Weights of a small text-conditioned image diffusion model.
Data: trained on rendered landscapes of hills, water and sky, 145000 training examples.
Rows from block 6 of the denoiser, named by matrix and row number. Rows with one number belong to one channel. Each number is 128 + 32 x the weight over the matrix's rms, rounded and kept within 0 to 255. All counts start at 0. Numbers have three digits each.
# convs0: first 3x3 conv (model.decb.0.0.convs.0.weight, 96x192x3x3), inputs 48-71, a 3x3 kernel for each
# convs1: second 3x3 conv (model.decb.0.0.convs.1.weight, 96x96x3x3, transposed), outputs 48-71, a 3x3 kernel for each
convs0.45:154153126136130136114121126084140159103149140148148133110099100117112137091127165102088141095121110148121107195108197132188172136189129114120145149163126151100139105127093126115106128161116127096118119118096148114087137107125180131103144105065125133122152140110092136122126115115163117095177158083117165141124155141115115147138115137116109131073100153144108126138112114165139094067107113124109101142100130159064170136130116122112102162132123163140153150142158120099081151165134112148143055129164110143124092153051156140150123157110107109100108161109142137164135145107074139122135140097148162141134128149121176158151137118143151129155119089135124084
convs1.45:103154103140107103142122118050140105102009131116177153109101115139153136125162151127132133142150059116117140132173141084093122127110130144134153121101110088109137120150177082102089091096155123093119105084128106147150095102157068131160108176168116114102141206074159142139116085171184140160093107143172184086197194103130115063089136157119020132116113142141132115167112109142109091129146087153129070155171148144142139098113101101086143127134101176104121129094140163123137160182175137128151109184116068109160188142116146098126177158141139147125139141132089021156163097152137129122146121151171123157075151120147150157151108099167148139188205125146161123
convs0.46:172107152134100132116048123114129142111118163143106103101120126133139159125147115133085132178139108161188107150115110133108074098073088133200081138225117093114133140181110083137117156119197141144163180145125179143149108181100120121076127110089163141089111134125081199134136082098118116136175099161127179144116193148120140099124087133115093147121096144123116122133130147169215131094107091100131113127107160147091034156175053119168154147186104136158109070130097123104105126116121150055093095164136110090132069076053124133158121127117127134196137106156124104180109088097105118111070084093125117169118119157100140128203133069137090125146105145133120138
convs1.46:135162146145155147120134139149113113144095091138140145113080126132153138120133158144120103125132140132159136128120106102111116105143125180093141094153146117132121157131145123112119109140116127144120152152158117100144130116135145116140128133090155112124130129095134170104136127112087113150157116150110141132146098154147132113164117122103068073124127117107174123111113115113126111142108147115140121121123086126131153156131118122127129103108099109130154152129139102128129108112122138120143090124123143154148138123134090137098177160132163143115156133123168136099102142106160133119174146118123112112113120121135129088112155113132110093130129101137168104
convs0.47:136107104136113134142107130121117105091117134107142153087105139091117146122124149130130157148144139144127126139133144140135129109115140124118134115125143141149124132137124117107136130135136112130128102167142110136110123130096100115102123137129130132105126142120137142106137107153151108102118118104135140134136143141095111139122121146136092113122129125114145111098109082135110102089130160136125164127131127150085150131150145137109143127143138128165193130144143130088101132099116127120138110116116109117118173155122142136108115109130106101102092101109068092128083119157138136161105093172112082118164121086189118100161147142124116105119099103118091119
convs1.47:124138120081000101140117152125086148052215082112077115106107123089174087137178117138067145152175111146138120148096154143255110125141095120110125150192101155209113132175135169136156090153108117106117152169111154100152120130102117075120143085139123118108123158154148190102134167123074058180125131125137166167152013181109172119143141125146217099142081128160137113124180122097097117132105152143132114120156149124127123095080166108113150127104126060167076096173134144159109117000106101106106147148126084202072126086101130124125123053095131210131141163138096122148125074130133116122200108054163237100113136114110197064105127129108131111139114113132107155
convs0.48:059121142107166130153158154142098122130126089109133141135105098129140092164167112150128155137154114123113092110155158164138124120166172149153125198152063141116091214184163167143120114152120146135122122129128123123156137157121130149186140129127085115125132156150121116140085135159123137103142078133167140068098137149130123218167089093133136106107142153137114058159105096119129176146152113143127146125123133175164128144235219148132111085074036123042040136117149081100148051129122152097180121086106033158103230155202160125122157145121165136062128113069146139104159157122126171181145167189128162132162082130156139116182140146161131086062118147132134120
convs1.48:119121117119147123136123132118140142138108144139117139142125129118125120119104132134125142113115135120143128140138110111153136109140117124138153123154151139107136115132155100116127126127131112139125114119120126121157124130136133144120110131152128121126135103131142128144139116118138162127128149118125143133108126126137129120137116115144158172134129112111127131149159116120111123108130099144122140111145140123139122124137145130111113120133100099099136137111129126157129112103121139126129155135141108087121113130130135134125134129114120132133124139120138106149112117124085127134141117124124143134117137119154133142109123116151139136113110137117125135
convs0.49:153136138128107079149141094078136152081114121093121163137100132150120076159125094086126143124114140103110150141137162123143145107176124128172170127137199113106122153142106163147151125111116106145133111120137132103157109106115144117082144122089139119108142154128149127097157114072118119079147130124105100098109092113111142123135127124115097107106092070209184193221186143105118112074147099140166145157140191171160084131123143158128137113146098124075102139107081170130116178161154098132100161110084124156169105132140130157171127146143115114145084125113148146137151133162114091086080121135090144208153126153127108092126105087158126125137110122123107092
convs1.49:118128118145130126129136132143169154151242161137135134130131136149193163122152134120116111132078131126114110137139141120129149118119133132133113159153140122144125163156150181236174141164144123120118139117148135132126135150137106099115128140142137142117117072124132120131119130118150239158139126128127115122127137133128124118133140133116111126131134129126140133131157123120140128112119116127157125123110116120139129124134139113111114126147113099107092114127132134136126139126127141137136128129141173150172117112124123135127146165136123114128143156140143131142147143137127150133114083110121119113142134135115088095126129129140144128170244177130134134
convs0.50:135151094193178183144148130102140150087124177110099137155117126162126141163124124102129144118163143154131149107127141113150127145131134012185255009125248198059111138159135141158133131116080128111132096110163152139119164085062214132062142151120117130120144137112144132095161136092152132123195120095111095144121135122152175136167161139111093077075083093255236139220149095032097110103133169094115182097130121245172082096137156108172159126123115130151145110122133148126100097097080137122165119125144145162127090173205116104094126138141156103137128153156121153158129153137100100109123116119092127191178115096150140102177136125116135134115123104125122121
convs1.50:124128103056052086126154136112139126121192108119147144132128127165209162134112117118109116142092104131116135120109128073130113129104110121129115145052137157150171137133139150127143111081137142135137141087124129149110123129133099135090155122138136123123137176134117121123133112128121018155100118108130131148116162121149177148136130120148097159135120120128123127131118126141115134125118133123166125089002099118140113118189121117150121130137125063105087138100125126129124103084098098101098124137120130139155123134123127134131160069159130050114139132135151173128120151131130128130118161116158118157143134141180249186107115119137109129119138121136108130
convs0.51:138110104132137115118145140133119171122111116130114138172126104139151115146125106118119089105129126148131124139116131147183139140159105084125170114099101163165106159146140164121137167098106117098109094115130161149178165138133138138107140130118096144154112111131134134109136130148141136095109105078106139142115121108142076111090096136090121139136146127129201129104133127144128136140109118157117101139141130083119065094114108127172145089154104129133101176124110116113127120107060134151141099108143095090131092123176088089195114172157108159183135136105130165146119151175126133117111165201140132196178126063128135115109113127134134127106121162097127165
convs1.51:113146129082098120161159110110114125114121116151105097152135111143137154112161172127132111135166068113142133125115108086168137123130148104110137128169107154143137153142130136072101113140099116159113076024105143202146156169120140095097111063098132115129121221126150089124131111148100037125132191147120131072094097139107139146127098182099171143141120138142130099120095128141176146161153162103099159142109063130123132117151135150165154121143111129149098132129165178125142144155134139108119114130158126139135149092068105117145130131133118132141162098148157122135157140110146120130155066157145110127179156136147084131186127111169108151124136168084101097
convs0.52:120121130132117125119143154114102093126101086107122120140147118151159145152136130171157150130160137092121112132138156140133121126149102162175134157156126130164129138101082139122144097078068108114125127122108137119111153119132154150158129093123107117151091090140110109150130114120129114114101115118125105114136109134153138153102120126103090102135134131131087148096097102108099059138157132119139143101100147107151117114146192092146168136107098129134119158154088116105101148130121100118134158136128126122128073133129131154134158140138141137113113132139129145140130138124115116119123135136133147162112112114146163153122152154122112121108109112105108124
convs1.52:162095063083182205117146190170101139083177095139168162110101154139074111063081107135142111182252143135094080117101163166234096115143126044157051102224132159107125165194104102229192149140139125151142102190129125087166093086158230255077117115115142128171096155067142107140208134100143255137088131119102111167148255047144158152120157081139161166132107148126158133096041114126128143218196111047038190115137133057027136060000098171178167118105129179247102106085076111083124089068052108147098167150117124078035157160149126137065101197120120070103123060106009058013151172148113091138019052089143102100143091095104077142112128158132124151130168114136083115
convs0.53:127135082105117125162112197114121107103130130169103096122153093098145122104129130083138150094114126112176139138149200092126156129102124191150055170137093106125140118189095139168095097144096146121140137109161161135167109107125162144126116168163057091140116116155167127134131115133093085108118094098081105143113120132097109106110114099132113145170137139193155102101100082079149109147136058129139142131175152142160119092124131165162119129153050101166078125184120098061153107070113099104133143084159154112145155186137146145128157140060127121077159113072139087096135113114099130147078077140154108066172129115142148116110144136158165154138136145102111112
convs1.53:101143110092106080177157158155100126128082082152187120145136101136136148140150114138129135056086146120105111158100146142129143164157086114183102095064149116133145117138126178110122108111169136108147090091064213153139128128107129133188098124119115109124089134131132133134176167115120115147134110116154174140182056145185160148194162129086120167133147064133167153109131130157145159155113160132111102146141187153130176089134076182120138154143135103132104091130112153148142125110135122108160127169155135142116189128116114101130116127116130171111144147150081074157111085123164167085140078152084122092161103124138135122131142173096136189174142157110124149
convs0.54:141112126120111115171153136157158143116137106115111114092072119106148120145130124143133153145128139140136131131127114125119119120110139125126141146145185151135129105125112135144120127153129168185128144103099067057045084095123093081128129116140107097114132123169149118124137127109154150168108146174120145162113157151105108135166147097135118065106096097162109111124097108116114136063074111122160128150161139142161135132184166102126124083122148123139163088114122131096131215203204112097125174117100166157131148119144121102098143140126139143142088066056116107120144150131168131098191149095143133100138134124128161103111139157116109114111130106115106092
convs1.54:098120133119086093119159139135094111065180170143133125101120134104100104135132119118139146093100137134106114160085158130025108120120106122139109143211168143084126125144107153177130158115136115130130136058128158157154107185101083082080160155141124108107158139145154106139107122153169068130128105149173163183185046186140100098134104113132132170137146143117113133135133130137119110089100110131154077128116119163155161183197156138152123112082110097027097101155111090123144125140151111110121121103136183104138131169138121164143188085151128136128162127137157230188132139132131100144183127185122107118126112143134082103158120144105125105151129173152151121
convs0.55:112150126100145139139154112133134114101122134093129144152126131142117122144132120124145155119149116120140131152169155130136128149111088107125114157100078134125147148130114123124134112102100112078104126134124118134172130167159126138135098123126116104129134135098165133130169153145129166155103138149128130109135141148102116141104121119100094108104113135155130109113104104113123133156125119146115112116118116106145130140166157119073125128108097148113094117105092117105101093105102150141142114133146091143133071085105144134126149150140146106124178138113193150119172146114149141150208141161143102098113130124121122113141130126156123105158130116164146130
convs1.55:104127113121255126126107141128155153090047109131092130160117131149000115143094135116119120134000130141153170158173114140000125173088120151111136129000095139143127086096167143073147156126134152120110253072127130132121140231136147081185117194143096067088110048122136125155103057147068098132157145127126061137131255225137095124109199081148154106062084109185119149122009096128107091140106132136208086155089128137127131199042250123138094152097102088140077120121149128125157137068139108143155125124128154118166155064134105154113144211157174103157090115114115000168117122135149114125199183113141153125143146136121134086131098094159152152122012167151153182
convs0.56:159126117158139095140120085109076116123151102159160134140132115170162117150157118113092091127101098101096150136115131134107119131088087168099132159115144122166143129117131139125150113115103113107143165139133175149131144152150144113132097116154126102111111095096154122115123135108131119123122111115109130125091128147104133134144099068135112072175170142152112134125116119138161135141138136128127106117114118121133146124152141136140107134112131140128139164134096122123129158190189139139104074100103102133108163131139170174157155128091106094086136148120153117135151145140121136122157103050185143081146168121137146093105108097102098137124148109119123124
convs1.56:147097120112076123130101123166121141203108087135126132141062135132165106118106144109123140095133094096116120113140123099255136112139126138139140073114126082143138138118124124016104138168147117075109148204189132173126147067124137210121122146113113100142105255152117141143171094137170024119119113117148168143188122124129109100123135149142056138110139130121155133123059144132142143160128120127137131166127129117066123153038100135148145156110147107092104149096153144145128094060126117158125135137143055216127099113092118157139160214090118120114179122160183000114141122121140109139075188097122127116127112098134134098132168139148154158177172134148117144
convs0.57:114141134170157148145189151124160132129160155136155137097136136130138152113140171115108160158163156126152146146123129108122129135121132123115154152118116144123108108105135115112099119106098172179124173173156108115128107124172157127143144146147086106124122144126130146146133112099070092124083103128113116116135094132127121150183148108121121064124084099127146142132142124101155100125172133118122138154116114106127111104111161140128122112083102124100072143119098114104126100095108128128111099113101086106149106106152180138102181161098104115095216199118212191173118171132107062047123093087156137098156125093171149105153178127127114105128140118134095112
convs1.57:128126148113159131110118117128136124146202133128131125111138109134044127133113126131137117142231134136147146134142142125035166131117128136124136092188104119121120135142130160080146144147126146116130126098117116164130151157122144011168138128138103134128112183110117105137117127132205148180125146122136130135148230181145114123127149127086009104112135129120100119133119141112143136118103108158201115129095127132146133118059115136141123138127129172193145135139136121138132179093135122120125115101120156191136134104125132144141122060136151134153145129128141105162133123129119131139135116143139114127126145119166206152136096123114120116124249148129150124
convs0.58:150114079169136093196191146124129114123129126098104170140121120130120131130091130141154191148163171103127108140115118121089131153154125102177231130110149103182082117112160108177127112178147050121138104106113151110137129119146196135161147165164095118109161099141120135144178102112095101131134072119098110128105049082102085135142146167162148105119122111162144132171103143131191124141122134126128148112135136134154122223176208204121100122117121103098073134141123109101116132128169103106134127130089084081166134155125154122154121155137150134101087121105124156085110144146107109132109111134132128137132119100160095126138129154130108108114125111155127123
convs1.58:144121112146154152113124159151146111120188139147149130152154116159111153133156143141124118115096149142104118107093145120138155092127132099143144153101187152157134105095121110116126169133095124140129122128094111164140140100149145070149094135135106124141090122077133100137107151104090157103121129124126114144116126188126154116136128101138150129131096104156131141172089137131122126113128098158134098115088144093140154134171062154125119124115158145122154127132157150126143079100104165113122133150133133153146105143119101185131164092144137145112089103146100123151133106132119100084105171163150092100103137098109097137095089144120076083106123146132139133
convs0.59:151142150144151113165132151135129100161127112144117145120134143101152161119184121100128154127118129121132139148120143112115138118123079102070097129102115162181198119101160092112127116123110168123083164120087106134146090114144082162154171179148133124125147112110113122112148091101130114103152101116111101172106113127120137124113155156141138111114090127142136134115104084104147119096106112132128111138156161147163089132131159143137175107153068165125091194121101140127149152106156118119114130086131090127124106142106159140131154129098147093056149162081138164107129109083130121115107116124126139111197120097179095089154098108128138152132130136160147093
convs1.59:129121126175154143120095124129130161145083093119107166168106134154100147123127152097079163133117099160142142140116152133138089119123143101115152109144144141133142138106159081158156134105124128122136112163119101154145121115106111112162161157116128164121131132139123132145120109131128106102126099123161134145156076084185155110140109102100137104112112143133137140121141162138144153172154124127138142099096139159137138090196136130141118116118114123120099121106140120153126136158151137141112108106152116151098125143125128126125104164139122134118112148129087118147139119128131110153103168136125145146104172116136104115087149149122113117147085132124116122
convs0.60:125146146159135098127103092135124103104127106118096123139112109138153105139113124099102129092088091091093124127109135132100093117095090131110079147126111141173173120117115158135137098126107117096098118088076153132136128120122135135142127172139132167159115114129108111130122129130114137130112119107103104119129127127111132113117114125137118128146147138138108114120136143132146120103088131114105109114096127137155128120135091141126101145175124144156138124148130116145153138145147091109136111082107125096117108094109162151125159111108160121101146125110117097122120104082097119194109121176126109094130157148104143124108104068142151130144126098121113114
convs1.60:137126136148047105152106118109211134132074132109120139150157112192255123125117151098131144073153143146135149163158145145017124104150139137075107113108099122146104110155149188054205109127133168097127106222082145169121175132148073219134115127129130087165136197070092142112114116124207047170150138109106126093101162093154131136122138132077098105134152126128105110130141122127186163144112114167148168100129136127092172127243150106088139158127138093174091165130139175092141103037131154155114081098102085119139096134123138127118139039112092156121113139115175103151135090122120137138117000078129164121114202091101109184113132161132136119100255155126123155
convs0.61:127125074095122136102139191133113149116128123092125118114168087145157162183121118084156126117138130127126145126113134165130140097167166084073167094162143133174066150142114128115143120105109133141163147138160140142143157123114153101106114168146100150098087111123144123118110110122177126131201128115151176172149174116135125113092137202175112108166149117121096052164104117158150156168156129138146175166119096197080121111140107151101137101083092133118154115138132128124122103092074120120095159153097134135174076092136140118114116130172163177155136146152110151151114111157029143133119201174128241184105180169148127084163140047138151154107140158123138118
convs1.61:123122132178111128137147150110116195152106119160148112115105129128141157160136135152120125209139103141088070124117155121069170095098108121140135160167098111136125131104119122120094132129165125113159132105084156131108171114144108168104133065156113181091116153159141135138121130132123146126160068131152117128151173131106087142113110146098127127149090119154097129149152106140159161091085114152097180140146130144133091132136216136105122167126162125145169129121138110110090144164175185105111118172112159123132129125099114165136126102174155146176092130126152146139143117122197128144126118174144124122115087151149064135148136112156137087166125112120134166
convs0.62:177129076146129126123128115114123151078115183068097167173121095121153136167191116119104132097111146108145157137061093115169171145097115198151032014129255118173207202147149211225209126130134123122102131127170108118189087080172158103027197161046097077091056103113131156114122093092104104138212160069119106093081117140124186171128171173058014079048064105232255170255176047075104126088149157091095149070104158158095061212143138136144165221136066039116135230181159175150126036061065118109122100110121141110159094122135107113115137115096146134149150182189124154094146141171098104131089099130070117155145169082142125087118159157146098080113114117131147129
convs1.62:068157094152008191109128107141095115138119082139138147153150106157102081105083111096143095150134079139145139116095106081108133118205140146119097142101171139137175146123128175153156120101134136143137103063108148086152115163109150126130162156168121153133215117224112140096121151130120149168108177116111108147124128072105164080128123145063228069215057199138133123164239163121081143164119158114255101134122127106150104134133146107090102117146091081173109144055128139142142090177081101142072141125145156255161138133155148138139160192169114147098132113171129172128116120116133140148149055140107222127141166136101140095100111104110153137155108120150086159
convs0.63:119163119144133184136067118151150108100120161141137151136131124138125180092123132128123112157113157137081121126173160116094149101124068153083143144118048148160076120177143233205211026000096109140170144140114116126133167162125130139115123126137101152141139138098132134142125162141140112136123154120154141155090127145044132087139173152116139170090126129166108123143141124129083110104119095125106129153140121132205101162104023142204164134147075135081074134132101156110070120150131091130179022167113064098121141098154137130156148136128149094121121117113153143151121139176138116105137154155073113171147109120173154107160135081164101114086161140078134154
convs1.63:129121147139129113117139140147180115145077165146091131113142141124139158116128126100149120128131122140110134150119145110168107109143134144111129128119121129126150159143151156141132145091124139132141134138092125139104106148113128142099116119142133124127174118155125126111152112143138160108105127091142116131136089152117128142108118119122118138147112134161129113115150143122136130118141143120134128134110112126102161095149086144118124137136139131132145121107119117127102113105131104115114137136127129141105134150115130115144125162142114163095138124103133112116148116144109123110138122118127127150116144144112125123123111095107142138136105156148131117
convs0.64:112132135119117120079080106117080073107084128129133138131129126142170135126146121149130081159123128144179151134121081123091077112093089104140108153128109162133141155147156138162148129105109119111101139147128119156163086111109095098097098130085110147113071095120091117118117134155144108116126142107101101123102092100146105107098141179131138181140155140106109120100110083144151104161162165100121143100113121146094092146120126137095093119118124126127114144154119115158127119135139131138150134139118114141133136123108172137100147129131144110101146146130093124135118117163133147137095076152103083145109113130145123093133125097105091120101125117125128134
convs1.64:152157134127058113118128151140140131115245126112107120162125120105156122134131122145141120191166112132133130114087117117169101155122139134142132154255107116083102130122136135082100111132111113145122113065087125150118114133144145123118108151122137114151138110104151157131135130124117227173123152146101135124094034149105134144158097136170045157134120140131126126134084127130140118138163141147157136122102130107148125110172143111142121120133134152086127145117149117146123106224106134145121120148112136223188104121110130130106161215172141110117113178102124121110114128120140153145160116154116124129109116110137255119111117115132101118108091118128094130
convs0.65:152135105155140127132105089118152157112134141088139137140123118143138113153177132134110113147154156118099125136162141159116132120129121098138123138116089146117138142113119185144150118133119139126132101119170119142153114159141117139154089123133124121127181167107144122121110143164118136141129131131108092137146135099105126130112097105142150097129135140125143139157130137136143144165138132091098141106126139112123145092086129121098128118141170162122127140148168129102106130127128142145123134116078167119127105153110134168155113140163077114160133139131135150138160166146135123144131118136133142153158162141116129149101095079142157122173150143131137129
convs1.65:096068120104095125149161119131139153119191112148089146103155085136139126141098167129179136135082147106082130159127098124100174134127158147144153181203094143077079147172130126204133116101128106085141138069126122160138144112105133079102102086110186113107080056132131102106126055147169207166132112165082097103124031113081097126162152140194089175134127131103157101149245195167159161150151134153170120141150122153118132104225144106107109124110123064217091161139175104157089105183124148106131079150114158196084129151100087075102132000108086093077148122088124223125147145112124182145199097191113209108140188154091052051140100132106106111166107138092094117
convs0.66:105144126137136125146137125146143148172167144135149131136137118129146121145142104114092075124129083114118136149116117159114115101112120117105113158120157131151132135118112133121120120100095062076108095086116131156159127123130136181158128130118084094103097120126091129137131145126122138127130100112127129135144144145105124135101125149109138159112151162139117120145143113141157141125134134143166159112148164145145065167121064135146118167141092167095053169169141094157148108142143119087107122084131093081090104087122128123098127091075141147139129100113123108121125106098093064127102113139103162175125128168129139146152110123173117089158145092124145142
convs1.66:129111129142219099114127121113136094066000142126152139127142121197196159157122119133108144100173098174131146139139148105049157108126105130117134079255083163169141157149134036210072116131103146144131094057186153155130148135121147109166144126151109113122130128134125159139114129115223255144125130100149149123154165136087099129135121113094105122110138144124118141130115101150153128129118119127161126135087146144163149056000161105124125148144135124071165138156142130141139240152160154127139108085117113239092078108141109113120112130167142149126117097150085131073096112132128098117128118108115131129136136129125065105106123115121103109131255103137170120
convs0.67:108127117148128092134113146107106148130124137124116124150163127149115122125112118084097144052036096124135170129102121129138123131126141090108121165144138143141132128120101136140124123101126153134146106112142094094123096087099101120113153159129132122120131101140141124116125152128153113123140145095123165150131141144136150146124103114079137147120158145126121131101106121109121098125141128101113131126106095105138145135137118114120137102132162135154140177121093160135115124103098116157144139129124115100116107123113093103146123139133105125144164138113126099137110102124113147148143166131128134116114133146089126140095144126119110130137128103159133095
convs1.67:147148135152201139143138134125122124108033085098110112131107115135118147123122118124116138124056136123124117113130105109030089116135147144134128170140184128130135137166142148130134137135137131121126142138155113104102126136121110077099111106108129099141108161115139136153126139122139222162111116127127132132134139133143134131132124129088011079132150133125125132108115123142144147124136126103148096119137137125105099117192128130128131122127133121141125129125133105106121088115122116102114128098105102082088126114124142152141177180148122112112120122146114086109141147143140147144133117125141127133099120115079082058132134130133115153136141164119121106
convs0.68:083099150123103137175109149121134093172126112133146174112151133133140148101124153124094159114116179174160161123108122123115153125144164079158155078116169162128085184164129131143136129125122134144165116099183118113154162121114163121109093091105170121179126103106088098073077072122122106116149154147135129128150151148169122114120115129122173141114170172156187136098133125162103107146139146148128122136077083105135108133075122098114174133105099138165155095111125139129095137087106099136136132178171131164126138200152087095122060149108124143153081161155135186177099136155091152155108149131095196146141115122108112160120120118143136166145104138152159122
convs1.68:087149116138117187123153112157128114110231094118074151094118104120124154128108153115120162102147173102085125151137128096171154110146132146176157123174121116123129152109141179132115109129144120116123149065083137110125127136119096165090128132114146133124134149116137134114127128149078067183146101106143107152095102108118153098129118116154097085118133137131087109076141173107165106113107127131210150120143153076102142139193122123130137079119091074202153117102140184117125125059124144148137107134133119146159117117111133118123122081129132165146118143134127056146114096119123119184079255139114094147083079129136151133127138146070126126069208162078137129
convs0.69:210173091066121114105125078133131113102137172108174171207116054155120048139115119138055099124138103152121107090121093193173134188172144166048047122132104041239253169126137183156206123072077138165129119161158078147158068148149097117057228136031150090063084102122141110163149152114131091102113132088114097134058098137104125159114163161121112174064101141066194193178122052168173065140126122148098085149099139165140037173152072167139167106061078140100130080120138234195118110134098138090064073134098119077116072059075111139129094153103102152143130210183191174138071153145110093146116141151003182163121118145149128066099165127163115077170116092092118144
convs1.69:119179093155139148141116087153124117141069101135125137144110119089238072142090138112150094138153117156138156149134120071178105153127160122130117132127148137144125129119140119093130135112135141126131110205122148135157107165120107193142145153151124098110169100083131121126119118159053255121132115118133129127115112110118128094130108112190143158142120152141104155106100143110118123127128142078017113118129149125152095125215106089135115113125112130031170157132108122117103108086120101105134161125143109113124148098147105107147106147112114095130106155122147054187108104128144131132168096163120123111093169143083124092128119167130128147134068146119133161
convs0.70:192150097210159112124091110108102141135133107148152138155126115124111091139143103178113083158127147137145148125121134094097084075092104130113106143121097134121130121105116142144125136117113087096113063133146129171189128132118128118139113113126149144140129149116139116116120105137117113107133097094130120148123110118138098110095053095105119099107130134132140126114104109118122079153173161156094125127071078148131086158116092141135095106108131093095074130103103123109104172149142131126127110156111138123133108133105117134155086114172056111177135162139143098117133129134119131122144120130115142154127162142110139112131116132145110113136139101124146146
convs1.70:131135116161069099127149122120114134127064142121075105177157158121080138108170139138152123085142063143069102126153141123071144100161118115133117136118116129071124163149142128020104131116141073137132113028174126123133136204147078255103093087086127130136128033109163168130131113138099070100153147140153078083168086105111143132108117114146146109118083135152166186158054126140098116144128123144032075140165140119102129177146136134117108132161123086139079129157099152094132080157164156124201094108139102255123115103115129135128127027085122149140104116127107118106118108148175095169134064091129124146122180151131055147137120123154189111156091068111133117
convs0.71:133157182115110123103132138128164119143117103142103116086108139154140110117128133139097105146118129109152119109125119106112125105112113129116087117121162127169134120132156124121099157116112110140140134100143104140165120120150132129126138152141088131130104114130110117142129108107130141142101123128153119134159095113124114115077114137147120119106175122119115120140104112150115108128164097087157141155103125112087136201095134153098132139116189149097102103143133132140133115100131131143134088186125103145134096156085171137104136113097132171148099129079113099138121135164163129139128131145117076142120129121116098150075115157114127112143141133129131147
convs1.71:136156121107082133115125134132114128139207123152124138111127131118121125140136148127123122143146082126104100144156142140087162136144161119112103145098127130127116128117129123144092123137135115111122116122097123128117125142154118103137122128135141117123157207128138122105121113110130122144138152135126147134103101122109125131139154155118122114134126137121132122120101136129133118126101126101159119132108117115097113144184143139125105120116119163181129134125118100117113116066135128124137147154139135083174130153144131138144154130181128126148150150168154132182130150138130128122102102127113127125123114127111076157118141146130126121134172125150116123
convs0.72:145116118106110092143130125172137107112131133133123129131117103144098103122142141130164188115111149121076181139183137067153179084082161118136105120109099110104105025053063107086062092114110145120143159109083121084100121133119118078104118090135152142138169153131126142174100130168131141124102111133119107114097077071091119086133136135129142075104117096110135099103047086066078104080072143105135114127134110132202194099170119124139132137155182130152226097179176156140152136184185158130153150184119201137144163122169156155181110086127082063109088093060062121130111116173113086100117127112153149123146140193164148067196138111162134105080147149111108139
convs1.72:119130156117096141149137143145145111168140143131111122139136095126152116111107122151103149158150150135107107127089129108136139132130116104117118118176147134122145130123128108109116124145109124097170117131147136112124110114118132200127143125108130109142134130141145123157107124145137157102116098123127116123120186105115084122148136114114139165127109115142133132118109110117131134123136118119106140101141134108130088125115123132114144130152119136174157121108126123126144120176124121126099139133152142139146113119120110117139102145120111087116147136117119109130095158130126158134141162150109125127138136110114102121100117149149133110153116117109137151
convs0.73:134139125161116085185105095132133128104124110155124144113106115142120098109101078144126164103100178066093145151127094070091092104095153091130255085101182160136171180225161146181138146149110131139124171152105141096108093082154151151124151162146165177126090128124130104116164122067153116080151136122135158156131145153135123126064106146089041097061058108112160068129108073119107150164116114172121093106141108142100058093050152090139137115108119132164151109092166108084147114089065173114115114081124115156179089140210087123155084172214088135174078079166116122148123130114112146132082121180145104142139120113139132106154112105105127109150123119140142137
convs1.73:105152133126111160153162155130142124132149134130109140167152140137074138121086130123105084100062088127079124114114123106088164133112138134121127135160128144096147142158113160085143148185131112124116117000121126125138135083125119084097122115129125141126144163140134121138119183123146034156141134126113107150104132152117120135110144123084115155140120125140122131148087151127092122125125153110180161141141146131110113118035156149165135129130152159142165126100131146127127163180116113107134109119135135220137131142145154139140108053161137132119110115125118018092110129119150143117173085141145147137128140162110159089124100117155139155113126125120158097
convs0.74:171101129115113098128107147124125146116134150094116143153158166150156123097130139127156144158101116126140126134162136143078070119040032131174160101119102110134071145190101106138132095156154138142123117110111121128107164134132126128123123146187154137105133132114131118136129098125145104185139141159161122117134143196129103140101106144140124120110120116141131157088097116109107139157133131153158149129146129132139112119131082115134109155111115115074140102108079078091060172127120124095086156108135154115107144106148109160121127120125145126081166096091141119100142132137096163155100137146130152120072127190135130154134134146088101106115117104123132111
convs1.74:100158106191078131183098174145093134118107052156129185132168180122137124133132098129111129150046108156155187115103099136173141101088094125132157112096188101108115135121090174160146033072150138101132135086149134131180131134101133102150104179102163105152136095135116129102080130098179176076128102129106173109089084113149130142122141118145112115124144150115119129164121145112113135156178166097128085142123142142101111106158071169133173113106111137128132119169105135174116129060086094117123126138166119119055124128153080130156176143086100154115112160122086073114166131162156105099100119170149140129123104163112136116107084155138151153131083086120137093
convs0.75:126115118167141150169102084130134134123145123125119152154177151183160125190156124072114144095145118124142146099134154077103142109078115080131127111130094137152089175126096122114097090091144118142145115152126118125159179130156124102154154112160133131111116108090147149144095088090099076082144113152110132126118093124101110082125155127154160133140137114101143184151168216093105119169168130154163082146110100137132115092120147100165193077106111137139113092193183103104118046021009132114107160131137103107142124108104132094133058079163117112179116120119123113084127114040054091095117076082133159110088157170051124158086111130117127133115154143143142137
convs1.75:117106118117114161136151126099125081078173079121097128136112141096103075118116145132154121173123176134138132145130154133153088142091099115098109161115124093101135136089131193086166123173114150182132096127138135142109097145081148111152124103124164154157151096156139163136132108102143169138174139130133107110174255148128156134129123117154076137100145125123146097132161129132150125128053094122117074129091110122065102139112115127177140106135104107240108131147151134085101127138141135148131140138150100117158108113126103102116153076107149150136110118109137255132142125155096101114044146076146157152163111151105154045134101116155148119141183129108143141
convs0.76:152143112136124094173091117141120111158123135117122169155142101167135111123114118094104166097159137130170141136097091127119133158116144147147102166168189106094154080080094086058129112143128148134141131105115130092119117175169146164175122113119159125123144110117128133118118115126141111118133116101106135150143156144120155146153133101127183134099070112171154172121137100122163111133116114119129156112156133130134099139166166119095105129145162143134159144140150111145143089123109177148153137148147106116117127116121121121146141135136205144075097125174106146162081129138144132147117132131131107143133126091164103092130106101119131124137111093119124158
convs1.76:125111141108099137105114138138160136115217139123094131110176161083097065108165102128180100113145080160141149166078134127212095103110122134141104155183111150104108098143091114036161137114099094151144149127119089091134138107134132154079089112112125150105126158117123139109158123162126111167108113119095181135088055095118124120191073114144070128118123126133136142156095190132158119142128121096001124104159095130139127120111129160163153113160116112182085129147124123092103125106142145130123112153101161056081134143137189126143150099171101127143129163107081125119120147146054136107158055073116099122170126138153129149122137149081130115144134130131124136